Weights of a small audio captioner.
Model: log mel input, decoder norm layernorm, decoder activation gelu.
Training: adamw at rate 0.0025, batches of 256.
Data: trained on synthesised sound scenes: up to three everyday sounds over a background, 26041 training examples, 127.8 epochs.
Rows from block 3 of the audio encoder of a small audio captioner, named by matrix and row number. Rows with one number belong to one channel. Each number is 128 + 24 x the weight over its row's rms, rounded and kept within 0 to 255. All counts start at 0. Numbers have three digits each.
Before each channel's rows are labels from the 100 clips, of 14848, where the channel reaches its highest value: "peak on" is the class under the peak. Only what is clearly more common there than usual is listed. The data: synthesised sound scenes: up to three everyday sounds over a background. In brackets: how many of the 100.
# convs0: first width-9 conv (encoder.blocks.3.convs.0.weight, 192x192x9, each kernel summed), inputs 0-191
# convs1: second width-9 conv (encoder.blocks.3.convs.1.weight, 192x192x9, transposed, each kernel summed), outputs 0-191

peak on: whistle (52)
convs0.166:133072153099107157117147150098120134127088158133124125126077141083080152103067129132139125138135112103148066162120153152123144110110164126152138164152146116149104174137140114113132125069122136145121147174143141153142120138097131126127150137095136112138136106106149147078107149071125149135113129094129144109149148111112136107110158102099144104128109134125078094067114134124108163122094136132121092113111111155146142088147118093099156135118118117146143092124147116163114113122127134095142145138155169131128073167150127113129088125147113090113081096115123119084130121112142123096
convs1.166:133114164144148127139139131142105134121127186119102124156139125104095169146110092120152109135138139089097099139107151132141150182132108110166131109104125100090154163164150108129136123135089132085115080152144127154131141107119086144120109121104126163133110101138159123160123157164162112125135110092151129157136173133159145168169135141085139132092135098124150105117100100134106111081116166127099078117118152145121156193121126124125120132141126205127119137119150121116139113149130122108097149112096097114120096154143087109120112097143153123121134151113123100155121082141137106194

peak on: whoosh (63)
convs0.139:118118103108177120141151188077175146127113124121127107103157130123088104138152150109082129142098129118122103138166117166115154163165136115109132149098166097152133130101123146133141125138061145145121118079134084143117146152126158126099137169114085110143117116104107101116137090136087149130128129120113151120100185156163149110118097108168122096129158119135102118113138131103158164151152139112116150142156108171134123094136152111163111143123165125109166146111136114115177161130133119114157136137156117144081105146168128159159148105084131129126132111130090133087138164145162133118
convs1.139:139124146125111101161131106152101118138106091133156165120123090124082111158108104138127144147067117142146138127098144129154144106133105132125113113095129114144146162142097153115164136124079125139142116108120129120168124108128156123163114128118125139113079125129143144126135115155170107156085083092137120125150198086103123094125098139119098126123131076123144147089107117090095095100161124121160117124126132162101136157155106125114162105129128163153120143105104130157088110084133099157110161080087124126117118126139112146135167075088112097166107144118175133150108144145159106160

peak on: doorbell (40); howling (33)
convs0.23:143136169185114129152117132142128124175182117120174152143127177134137150101144140126140145100136206130117152122125130151143095119147129094122169141151119076139155159128158107101126130218136138134132118167158119121149118165179148156135140104152167164088127168129165160130115162126139156130160141135112144124114116136105131161106194166104141141145155125133144166116105158144146104121158132141150148106129129111137176157090134139129117142158086100135117129157122128136117096142139090136117109116129116166151162120140132122134121136112137116170167134140148141148098132127142126115
convs1.23:124127159073138113153113132098130132135173121140141102147126114126124142179112115129119154100142084152148124154126100138136116131132109150136192143160132147140129127114120151131075139180132127172126149139157176130080113112175135093070104136100132109181112136110165154141139185162107168158119118137122116138146113125133098131141176094126100116120148161154128147103116102093122137151144138121117130107134140104112188126104145112101164135155126121138151092158164129123149157144133049141155105136126167133114142100144094112157119121118166102145130144113081117133157120126146125123

peak on: doorbell (35)
convs0.70:104128131146128125150123100097107081157160126138118166119123113145144146075118109139120108146178139111138115138139128161070091151106114094134133130120132098168141146112106096092076105114109101137058147097097116135166136115158117110136113109145141103120110186133134123122136117123143144084136083166101098150165119107119180114130159188148113104159116094105110156114150135130109147115134134084150105126128150101168124140103136102111096124124158133142129129105116118095125117129070087107105110144133139162112112138122097124066114113139103119109128111099118086146106106127125159101
convs1.70:129090147070132144142102143140120131138152131138128086102126162135134114181124164120089147088147120134132120140134091171091067092128163120133101149113158133126107154125116150110143137138125137094122165119098146093121129150135112073087124133120156117096118142136129118130139093141114155213132091138113107121140118157123120054133115109117084137144129158192110108128124115136141120135095123121137120159136161092126138130098130142124133097111164114126140105132121111158113117148088112132140107133161151116077132106130153129064082144139102145117103171115114108134143080108134153148

peak on: thunder (85)
convs0.145:125126158144112174144100088135134111104138116113128107156149120115156104128143133127102162157179115142093160131126114090116104106128124098136139117109117142107113120119166138109119166143092112211142125141081139126126201095136134141127116126141106114122114165142137126129145153102127123123130094141138098143135133133138140118126141079131100126132113132110179133071148127141119141132115105124108143152159136139126131157145187148174214103127103038132119145123114119137134077118119115156125132160134121107142128139132141183121139149145101076138128108122117169100159130098142127121
convs1.145:134106066126142158145182143126110133071121140168136137110114121135128114134135145164129104100150141161139135123159136092114082117121121129075144148124112111096129122138131186080141107141129144135123138130115114142143066146144134124123105129133154126128116161131130114111143113118131084143120126143160120076126127132106120141113133153121130132143081101116179146139148125145156144136106209128207142118054088132134141108129062122091095127137131161127123146120118115152119145130128134161107131109125141135139176135116137194126146138142115101120155183124126165126118133103111108117

peak on: howling (58)
convs0.79:103146151113134134116150109107096119079160114168154128135138141136137069147108124169127125092080148110142107128096155081150108156094105091124105111105096120089145144071093111121148128116132122115129131115133119088040110103150101117094129160093101133130101174129099140129113115104142186136114130131130143106122117131129188136125096111122134119113142113067121148124132158103141147117133114086127124173112129109081124125106108120138152155113136119134079074126159108096104150117103129136131116092096123107117142112143130124134148156120151156103099146118142112160140107116103167146
convs1.79:142113154130116135122160136114170148137116152117117139115152179113150183121097163122149133128162144154121134114136090105103113141138164152099147143121105136110104084100117139153133129103088145135194153098134119129115155134109073087130159149125130138158165120133097120106102095142154145144156111126156150106125067153152122116143104150075177084170132164161140140097108149110159158119119124125111133146168129103156094109092114161160117140110114124151115124110124157150107127146093153117128154155129184103134129101112112125104091152117114135090112121113149124104188146107151127154

peak on: melody (27)
convs0.108:150142177132149118141155118083144120139135121082156109072119098085102137160093111130119152141135127146122124103169165131107151147100075116131098092121111151157122145128107121136134136149125127097081131098088118154023142107073172098102127121138133143147100133152101151120153112125127117132114120101177119094131160137120167125126128126146120125140112125130119139115141137109132159145151200077159123148143121134096138125143116113136145126139093089160161142121117142143168163155101111132122123125182135122092092121131113109140139128137138161131103164139137098087135117119155121119
convs1.108:092138122144108108146128141118105111153108122142126166179189146139133140125108139141115123155121120151103129105090147174148156150115138119084150157108112077104123119079147124149182103115139166135129130121089120091126086134106099105134150120115136096101138109149104121129144157140163146153175142093081116150142106124085113095109113162129141091118120125137106125095126135113189093119110104144111130121150171138132151142151126150152146114109130132130082171078134143155090119154128115116132087127077159115141102127128136111089119114104138155127133091140093084096128148127149070134

peak on: thunder (25)
convs0.119:138141118086135160128130157144124115111131152112158134176137139154158084140148130130072166113115100159138151123138091135148120157146148091119115146123121104103116143137155129151168124105099105137125111143113122117092155144099157130157161102131137094142123141181127117163106115135108109173124108150143148123085167171119145131145120108160131122133157124132123126131121166107106100135144123123143129165149111164156103096134148108151156110073152103103111157098134143159112086135102155181115101126136139130118101149138170172123132153176098132115131115083130148118221154097139166119
convs1.119:110117118169129157111134165123121166105128139150150148077119136128133116135113098120118095118093149141129182071111120140158124073106127121112126128134092113089143133130104138157140116106120164120130150127145078130157112147121136124133089132119121130061128133091138115105106116134187133108162118140092139130068166094158149121150104127150140100134108130127153159129098087158126172139134131125140113164086128133172143153137116135086115097105160145106129164129155179134130158133105132165128103122132121143123155149097162153127164130174130133104154130119105172143049129119128110115

peak on: spray hiss (66); zipper (28)
convs0.164:185139131105128127102138108112135096097099125136115099117118167081114156126128041142114110143165126122121097094162140142098140131115133149128081157107148124101142137112099140173136153101139141110114153090121134154094127114061101152126095138111106096146148116165097128134163077159108144104106115131118140110157168100155126148110137095166149112145126169118120141127162130086118144131102146116142155134140120113124113121162134067096107151102094110134153138071120130145126129157108140150180133179091126132123121112116133138085104160118124128112117151132111121146111127166136133166
convs1.164:079148096116131107158106128098123139144091109116144151151155100142131140126112165132131117105120118124115126103102201144134138115143107106131137109102134115156095127171128118148117130117158157118112099099126106124168095140117120143131171122090170155118081119065096148131142120111121118146169105106101131142150162162120119133096098144145116151072151104137089106132156147127165120149108115142091169127127116135116148182153149123128139130053131124101100119052132120082161154124143111120112092094153123140141093123127123109109112087120128120140095098130097095119110132162120103123

peak on: howling (72)
convs0.33:134135143127095117146104097133118078180104132126143166122125085119135124118112133142116158169097128097137141094111100163177110099112115099114143085168078079131106104145143111098127105142137068127158096193138164119124133082120111112140118123152132152113085122117122167156132164103142145109109151119100129124129103162118171133085137126149142136126120104131116105142127138164128101126166099129113129086134142111118182138102122153163150153123141121100094146129125113136078065102123116118145130105152095123129106108128120111132122143110133128181112116157134148093087118095108096158
convs1.33:124112156117147139114142150082132146126083134132124114159156162115142133143130127106099146105142149126123131121128097144153104146126152148113125160151086151142137067093133131121129150160120140191083168167149149113126140170153091104130153145115132123167156094145124144151125151178124160131159158108153148146145098130133076137089087115079120111155121165133118106102099150120148152124135119134139153112162110075098129102103121144115139166138123096119159133141122085108143161182157110093098107132128177110120113114145118097129116144113155095154115131166101138110152116101130070143

peak on: howling (57); melody (30)
convs0.160:144145137134085109117126133140132128114126126110107172130149147137123143145138134125095123151091177118162133123130100102185129064139130129102141101134104095108147156141104119127119142158160146105168137198158143148127137105096165125097123135170120146099089128119153117150112141094099101150134175129111171108134102150137126196126167098128150122117154131080124142094140136110122094132177121129135139145127150118141153150104117143139105166143126096089094148122128093159094078141141126110165114116128108134115155116098127118125135132127110132200102120154091129136074099094163128134
convs1.160:126130155126142103136124143089117137105139103132116126183117132108129129118123121146103167071100114138100134113122119137162106171150119153132154143157126130173112090116106127137112133158120110223097115157150183100135124143134124071107150136107146135172149105133145192136134133166103184115116141128148137174135100120098106177124109178107127119168123157196152119121147122136128164151148139125147133140134124085091138120100145104121167164149136150120162121129166114116129137158137108148106112134160140152106159126135121110128146136120139118158080134153131109113140107111143100112

peak on: spray hiss (45); drum roll (37)
convs0.0:161134157130115165116126102078126122102120141080108100152140145107121110141147117139092160112147105201131135122160132108102144137135126115128110114100096119115138136115118104140143161132097079132119112128095131098079188111113142123120124140124120129133111133207169134123138133107136109165146074135155126114134126152139152136111136116205111126155098144156145150154119166126119106106112158105162135131124114165142135120178137125161159106147159126129112131136123123159125106148079131145138126134141137137100116148134130148148119161186139072122168146117154135064172129136172114139
convs1.0:107126086136150159143152155115106123112118159158128182113124121134114119126107134152120114097111156171151155086136155128133131098117115112062137165147090107066145122155122162158134096116107177147124141097119107176144076138156134136155115131108132114100128111093126110103136111126146117124185118142125142108091133126108134112094132127158153145136108103127130135131141119161181155146095135110134129114070117157142146132163124141100122116089145113090119137091143135133119162127124121178096068110117107121125152147110158141132150138156127116107173118137088113154095151112114064096

peak on: doorbell (71)
convs0.53:140151175172133126134120100123087127148230107137195124154158153106145167092149159132137098118116197141131130123156151134143110131137108082116124158139088055121132159098130121133091097168117175132101113100138134111128112153125117158116149114121135176106091163126134115165116130127133127122129108156122177100132137147113127171143171136130171121144106098095119159099121132109127099123159135124169137113113132121168113144111122098155099151143120115130114131130139138140113094159115101129122123099127104153142137142111106136112128100134113127137114121064113131142126120122152142152
convs1.53:129134156098132117144105130116135153119199123144139118132092113110124150164109114134104157098137082151132128138120099128119097120136145137131155131133098129154113152120098155143095133161151112142153128118147132123114109107140140046060094119094146108140110162132144153128131170138125173176128101158128127119128119121133109146158148134117122097171144152232140152093114117138129128149135110106112119125139131117138152123104140104118166128156117141148163070155154149136137175127088078144133127147138164151111126122112100130141138137137147099114069165094110097124134109107161134125

peak on: doorbell (49)
convs0.1:091089123146140149129120185164161154143151139144119117134131128162109103141130126114128122161160126162149170141145107131156109120130134152128136115132149131136175128136087107155137133143118143114135105132143147124095112170155116132120133145128070151126161172093143118151101150069141155112147131157136153144111139105128117167122139165084151141127150153142153106082105149118134151136103137124132106153132149139073095138080165111135132121113153115159126134123153106117155132109153160193194095153120157102117121137166120139104130136174112091159174101181133119104143155159142112171
convs1.1:151070114115099172130122112135143105137127131149099132123107154164132157110120139159111092089151135135104148130121128127168109116107089127089153152145102147115117145093080157133118175115122153133115159164145104130130121112172107115119122170132127064153139151154140123116096121176106118138152119144100172129147114123117070117081114119096120142148135147119094149104111103101143135132121107108127141125129130136074106136114100142112143122121125087154159106127131098151106083092168145187102091124097143137107134114150108122147130140163131097144126097174158160165133143108128075089

peak on: thunder (40)
convs0.188:130140127150126154123107100093138107101128095084094120147144144125144123149131129102095153156155118164106168143130122102123127111110144115132112126105123156098132129099162122121124135138135146189136152105098149127106177108129126154123156144129107133123116163128110122117149136107116108111138066141144100162143130136151096147128131103137090138151082147117183116068163117144152142134117149135123134128162159165111113141149182112161196120140127048164131123143104144134148104119119111182109133162128118112134116136135142183141149157144117064159121080147120144105155172132140107135
convs1.188:139081102119109177146161137134113128109134144185117153104084123141121121125140157214120109097145146163144142149158126093128098111124115144074138143123125099095150144136122183089145127115112139129144132117113113153152080140162124139142101133129145130134118152132125106106130106128114087141114113154134132072128120127095129135109133146126133131138108102125168146115153144143148137144102136113195136113049094158131117093140068135096099135150114171143134125125100116155101125119137138176110121095119134129130172134125148185132149140136106082130146168130137155134120143117114104084

peak on: doorbell (43)
convs0.190:103128132100133131111139131096128123148136142184163121130159106122170120130114119164120108136164133095111103132115133129124149134104103105190141107108144091096116147139087166106121012138142131162112121116166118137121047118129130143140133140121140091124144132090129131139088164100080097124121108108111121093130152135099096158137146150148147108123145087102110116108118174139144141114113133111171105177097100122147082141101146082138118133129126161130099096131106121130107157153136142143148137100125158117121135126146124114152122110099134122140102154172094158121110109136126122148
convs1.190:142123143140127090125153106111192119171120145105144120120131147139176151117128126160149116091146117096112140133150106134114139150108137102171174110154133151127140123100112129114112206113156124101174147120130115138129182127155111150140144128166147139141161110169133102085082154125145142148122119133169141171146130138169173140126126131092168139129143173141108126137124118121111186075112130161110104133127135102119099111067168158152113166131138134118152113122108130117147108119130163151119123135141115124145103096128135103124069124090123109146141172154184134129145106147102116147

peak on: howling (59)
convs0.72:113170128125102078113122091131109065150161128138124123103104068115127153102122097135145131132128134127159099124096069134114105067103085101119158125141140096115121131156132099067126084159134088109132107146117143132140135091065164132105108127117139099137102132080126158133149156107131098147132092119118118123124097142102145093119139119149139092118120108142096160142136107131125098099136118135145106112125118086146110127103115099134132116100141137093117110112063126132072069114104128089127139137156074144103120128098130111122097129139151133107108129105156119110089108136120135115
convs1.72:139097117129151127088150161107189162141096101106164134129176160105159102159137164090129125128128126117139123120152129121101087117104175150140145128130076150103121130111118143093148110140135147134168173095147123149148144147106139108122128179173139147123140133148140131143107129159135141138169110095165122153121107113173119110104136125099136145172079176141106109108089122142150152070122120118137127152132138101114128141110125183135140135091112110114145130136095103134178171150128134124142158176117174086153129097135107112098075145148133144119126125109111128104141123094137106158

peak on: whistle (26)
convs0.92:130132167126142103129171114123105140158129107138134138115115118135164115110139118145132084106124134108116135128134119149109158113105163166159143117129126117091131120123100208171130105126130132135107118093158103119139054142140104161120100144119146083112138088132097112134122135142105079089136108125115118093116141128131118120129125159133140116149151158101065137127124116145149143132119165119155095119147102125110108133126047100137067129129138175131123134135143105119106138114137128143144128125125161151084110062154143066131066153117113149114121134133162077138092150162136140132
convs1.92:107149125105153079131112123075154087145115117118143093152193129132174120128111176119136109109144102093139121126142137143098161182157098085165133147149135158144122093116130089123112137141155118120179145132104100149131139105146139132118168129148164125150135124141132111096144135094111084159094132140148108139140139162106143130090159106125117152118152114107098122161153125126114169149119141130138139099115120076090139118092160135191118143132135152117129116099130104112182112103169140129144110134167120128146097081136135099123083110110133158143151152119118129107174137153111157173

peak on: siren (27)
convs0.73:150113139126130131099127160175121151130130123116126141146122141173130133120154148112107151132125121094116160133162107125156135130157149173161104149164128112142164144135116158125139113217091109111147121169133117132153105153183191120137129147171145136093135141158165133145108138142103126131180136120145123143113155154114120127102116167137126121165160141113154134132093169169156116161137116156098158156165144108112174144131110155122136144112153078110136176121132143163104123148153125120121105144140134170155145129128152134123116149142082127193177122151145149106160136137097148150
convs1.73:123146145111122109139134108102111123119146112123125125124140107171119158145118116143110119129111134117157140130126139130148130119141096092132127106156139144147116123113124127128068135178116146153085123192143161126093116115195203132135124101117123118206096081106170157136132169110074140116112124110111125127133139102129113099116140099137085154109147133107134155131124055075110142142164144140159138130140109107114167129138113120084145154147161153139127147133131136058166124088149071119137131111110132169136128124119125141144126118117175115174145131140103123134147135137133151119

peak on: phone ringing (30)
convs0.149:126133115147095108122119104102114126158146078123116158088122096122113121079075102131124140118138112146094113148115132093099112130103153131120098120125100111106092098125147124114096127112115104112076060097113084117124151094111137135093115129133128103116121121128122111117174111146125139091128121109083090131150109150147179095103174168161115136139082116100119114112126133136109123111141097123110140121121107093135148114150095094150132116135156167131126156104154095071104126133112081092109162077161111121123109118133131112108120124113125106110120116053178094132092107105122129118
convs1.149:122197117089159080096115140083133125130094112154119100111226173101140107150145159110129101144154140149140129123112135111096171144116126113110106136121096119111151091142129122147147110104149141141175161084135101162131126125111157112093123117127105136123110106117138113141153153115136109162142100104112074094146133150144096082109126086161088120113113117122123083139084143121134143130147128115116127133125136107130140145120113146159129132097146120126124143126135105113135147113122123103142106170137174117154060114101151072112079125118120147124105152090127098104125093106145118126

peak on: doorbell (30)
convs0.122:126101129124116114117134116059147148123124119133138119100155142086085113132085170112122141090102115105130088122116131109156129141134142107105106125150108124112068119124114124096124120117099120138096094113128078115143114112131121152091123136121134117123133103099058163085133105127146107135129138119098114116091129169129092130133104156139121117121118102137127106148107106127103123091159113127123101124120094136158189106151089119117137090147124159094115119150112093130128131150119132059071137076113158135139106104147117119165132101091159085148096118104133107098124071127133072111
convs1.122:134177171106138130122119089175156139092130116133124150087160115094091105144162133129158105184102117116133109117147110117122191151113137154126102140115111104079155122125129135141115122133103124183143124091139146136152121133124151117091137128115082142134070094130132107145131116137129129104157137068150118125128145098145128136161087107125122145121133111135137068125050140142100131109156137114123092141102137152154162148134126139121125120115129152123153129113114121102101131134089111122156162158100125122127108122091098119194133120139167149140080122125138080129101089113163092145

peak on: howling (59)
convs0.126:109160122128118090123114086130137067145174137150136099129136093120146124123109124138148140116086139110137107109086065113110086103137102078133141131155148117079089167122137098090131090146137086112106117113112135128118128098084159136107114129136140103133081140081126159154138156106124117139131091145122109127096109141109083131130145120143151077096131115119076146146130119103152084121107105122138098125108126102141129117103108122132136103097125105064107094111091138123071064101102135119121128127129128124121132151085145116131134119146164156078122130114153123104127107127089144139
convs1.126:134131111139151131141159170083184146156125106119137154119154171107138119167114149124153120118124132127141154117141145117113104136100150127127147131131023145080152116131118137121153129123138152123176177065147113160139135133127129104125115170138133157127152148151123119119117114162134138149186103119137142135120125134181112127119136110072137142164082171135113131098107131124154183100094113141125116159129152116115122160111137174135129142065110111107131151120104131148169186145123130129138130162120157082143121121118136109119088133146122139101115127118116131124130118070131141160

peak on: bird chirping (34)
convs0.66:116109125115134158112138120143113122097118125118155140133121141147138161104153162109126121163113122114124129110152116148105124136133127179151155117151105107124192154130110148135163135168113095136135144170194134141130116176139192099149113189136147095116127152135161145127061170122089117123146097145108121127116135142119131123127146145113141090148143159111140149118107162118118145111133144124112146137132167115104167147105129131155121184105186114127135145145184112131112112099143143129157117150105136203145156090108133152091123107128076089158160118096166144118108132130113138141
convs1.66:130154134119139104117141124106139139092136115087144115134146115153137154152117111145134137102103121111131120109126155154123113148172112082135165113146152153146099133110121129121058114196132148147101099177155133124110119103145183113157126064140136140194124109117176148142124195128067138130107113133146124149143123121118118121121137132135129145120140123145138142139158076117128152129159146137146148146135078099121163132111121142112139174132228156110159137118143114095193148116135117126109138112137155185135161131114131143110129139114161113160131133121105119122139125130131136130

peak on: howling (49); melody (43)
convs0.178:131125140141102120133121148135134131127130148118124161119146155133128158152148179114101138118093170149178142151137104105203138089162148134132159125166109109119145158159110118126108128157143160103166134205166146155148132125098186145095130113173139165115098114130137124145086143085104124180125166151131178109116142167123124189141162105111152136135147137089128132081101157132127101131169126146139131141120146133146147141116108152124091144152151089118103151133140123172125094128146124120146133131148126121137162135104133133144150124138098129181148125143106126118100105091168127124
convs1.178:121124152139124110142131130082120137093134131156125131163119121105143137115106098135101147083106115152080141106115112133161113153129131132144177130167128124176124109107101138138111129169128108229090108169153157092130126135131140060108124146091141110150141095128154189141119153170121181091121138131122140167125121089114124169140129193120121111181134150171140140116134115122123156151161134132154125151140131087112136122118149092116172147157148160137151122135173140101120136142148095134121126131133119141110156143128120122138161140130170114156109142152127117122135113099159102127

peak on: crying baby (39); howling (25)
convs0.175:148097137145125141134132108140151120187096104114136112141143136135129135112138112121130118192112105090096145107152094144182134114141146184100140115206087109144084119132133135130089154146120125102126117146148135120149109129143115117153092170155109170109132108103116144141114145150105143141121141134111106128126154110148131147086101161138130147125145155106123089108122099150081134117111105123104153101135090112118171142136082144139137161135133115125140192130138084126118098157142156155185122108122119096155138095143128096115124138087116108163151122152162166113091154077131096150
convs1.175:115157144091137104134161153109123167164119097103116114141117157127135120187103125102115123084145125111111152111097105152172135199152104078139111133196130143132150095163131144127107150113113114149119140117151122136110142137172105134135153091125140116152102098138118141142154158124120135140139136106176108125128115134121076151068123103147095124094133137128120096122138121124127121148126144116132168087176102111126173122124125135096119187143142169125144130141120096102145157094113124099068141126143153112101075102146107090107128104110129086168121117140130135163138147111121099114

peak on: whoosh (35)
convs0.95:148066152154125126170180086072152110131134115113157121101128116111099121101102140132135135141120126149098117093165137134117109163124132153150126110136117111141104115077129116128118139143087134137144092140109080134143151121142124110107107114132116156130127129117118090102134116142122091098106125114086096133101152145175147092083157118142135113150100148141122092098128113087079137126119135127119164135140103110060092090159117140140118103139152149119145186134142054089127125131120116107124136137122145137128144077125089090104123107106102093128146125126147134103081118104178122155
convs1.95:118171136076139116156137116139098122140139126155161124151150143120134155146126132160140148128101114142158102140091151105109144093119090118099135164122173135112112120185096145140141108100069114147151150114119171160163118123132127095137129147113139104146085111136112162159140146122150162145096144106144131108100183137114143104097139129119086109117107105101120107155115106123149118133141133130120165066132196166138170121189128133132140099133154120153075161125144076110123154058129094110117164099139112143095113135117087129145124101145123130134129105115121120127112118124156110121

peak on: howling (37); melody (27)
convs0.9:134125164178121110159130167137138144167164143122158137116143147139119164116147164119112110101139188184157145141168146143174130107151147092112138160147123095139157136153092121135108090153115182106139126167139121151129121166125149151065145090172147188102131126150138124131106119096140124132156130148136159106130141146134137172143171144114135183140127124115145138074084150144125110123161155137149136120134123111143120148108112161130073133184118111158137134147161144139147116151123089129135103124172106137129147144137089120123149140117113110154156130116114136134106104120182114125
convs1.9:124137147090113116146123115098130126126165131152141099157114114118133156146090102127096146111137095156113137129105093139159128123120130153132162130174124142127125124112090150132093126170123098198127136126138124121114120112146148018082100164102133073138105129115137191134118140191125158120120113157105145143137120098140104149143151143117111096160167154193126139096097116102110112153161118132135127137140148099118144128111145097124187122163120155166132099151168151122118143133116067132139138127116136129109135136138103115147145122129175111134125137122119118128144124094160121137

peak on: doorbell (50)
convs0.42:127146163163144109155130142155133131155149128113107149151124114186117194086156148124082089123134118169090184123194124107117140124126120150120104153127127130113193127098109124168125115153125119131100134109065097164136146166139168107101148119165130168103124138155126109146154130164130141061140082127155147150142148122155114144136156167148112144155100157122123116120126156125128114166150165093150137148166121121156139102111135148135119149127133117132131162103123139110126101142103108137113103155138115190139150169110146129117139130125091136155140152145119120117143137144134139175
convs1.42:107152153070119111140107123108125137150182113140117104112111126156111173165092117148073153143112101178159132111086114129117097100106120138089122126135136137143065127118091167131088124137138106138110136130125163122141113111146177088103136136104148077128073141114143164132147132143120131153122076157089143127133113134120092125129163100120089119132151156161136134130141089121129137111143090096122162143141112116140163139130124099099153138165133152118119142118124148119140148106111061099130113112142161189099133159090124146097159120118154133129106148114125090135106112114135159092

peak on: thunder (38)
convs0.81:119101112146114147121133111134173124119119100110167076134149156112133094130100116112094125144106096126099135090123084147141124156130149144094074152103143127085095063096119147116133150115098120162156134085117109134083180111090119129128114107152100101130136116119093093139117065114132128134104153113134169125090147149144108131136116086119137100119121143137120095101124127080089123127170161175098132147125113145110140166136137096161138123099172153140144170088148108089136132105143132174143114146112152089156133113114145149132116096166132131148110128143136148129147165115102115114
convs1.81:110123098115142137141148166120121144115099115124135158074116147119116117164109117137141134091114149150152148106118156151139119096079128095087116140136069103092150098149103131133191155110116139128117140070112116127178098147135114116111127135114148156143099123111085141114131094137165139148158121099140141119136136103138120132138107146093122143139127107154139099110124145130157156096091140167157125134028134114143128132136125151070109119080162126149113185070130157133125130110147096167111146112147116095153127126129134131111125117128108113133112114134147159148083134098142097089

peak on: thunder (89)
convs0.156:124141162130106179136100094132134112089123121106107111157153122122154111127128139125094153143167118148099170142109122084111119083130128093137131130117117146105123136127159146104107150115095124221125131124099118129120188094125151138108120144133119121115121152140118120119133136111113109127133089137148107163151129139128146131138123077129103128135106120111187122058145118129127134134118100125124119151163137162127122136136185127182203118129112047134126126117119144140155102111117120161139142151149114115138136157122159186132119137149100076147111087121120139092175130112146128118
convs1.156:132093073132127183136183143131107135072120143175137138100101140148124114138133140169127105106143143170134135127150130094113085105111132141064139145119126115093121125139121183085143108126127146132128144124111119131152073152143127127126100135140142118114120148129130123121131116131127098136122113136154123082125122129122126131122128148129130132143076118123173139135146117143152143145106200126198144121033107147146131108121053124079097121133131160137128133123114128148111141128135132165111127106117144130138169141120133200131148140144110100119148173130127160139110125107108104101

peak on: phone ringing (64)
convs0.94:152114125164122128129158129153133168161142125123151145120110140151162108107122116128117097095135121129064138185137140121090132108147172162142121140125111138132091098146133170123163154146150141149131127080098086109135118122178125155133129130126157112097149119109101089145156113155076133093155076108111139140126145084163146096094126187123136123175124146137120124111148133179143160144116128117124168147122129161112106130123120157126086098129129172134137139137120102135105124141153078101122150142148114138122141126189155109152111150088116135120148147143168125137061155135127166126
convs1.94:108134125100136116135091123089128101135105120116130099172181108137163098126102159113139106123142132097172142143118130121098167155119088094182127122091140119142153093087124081128115113098144132150146141135110124146103140105178139162121136129136114137133150097138141130116124124109119079144100126101115039102141122164103116057088124078126092128105144119085116125121121134080108115150112142117146143112139111143064140118133127115171129113136137118117100126131114121148164110104174120108159117133122122118126120110164164095139100109099112141141154121154107129134169132165163155148

peak on: drum roll (52); melody (43)
convs0.84:155141139126165122127135137135128109131119174078122113127119123174129143119146140123097128082114102170116140106179101143159135149157126125112137132153139120155147191172143087151134143141130110086143129135105100167109162125127185143127141099136130150139126123184135122129156135123122130168096082126182178114136181164103145130164135153154111144144111145158130139141104131108103103149150156084159127163130112152146140082142126111126133125100116137132139155118112188198111111155129130158126137132157140139090100163122142160136158130160111138126153140123148124106183122133139095109
convs1.84:128128152153101126122131120120111141151116184160114180114147145139115169152082137139110091144100128182082140058084128149136126119123148100127152127107117110117119167092117152180132116126105148152106126163130096110147114113107157119122114114124127111084134077124125140121114123146173140088151119118088129159088151072110176103139129150139129091153124110110105155126094082140144147133130099117124109152137151120145154168156152125140154112124142149136101151101140195113133140144149127119126117117118093149101117163081133141115143135161183130099128121126095115146085158137137104113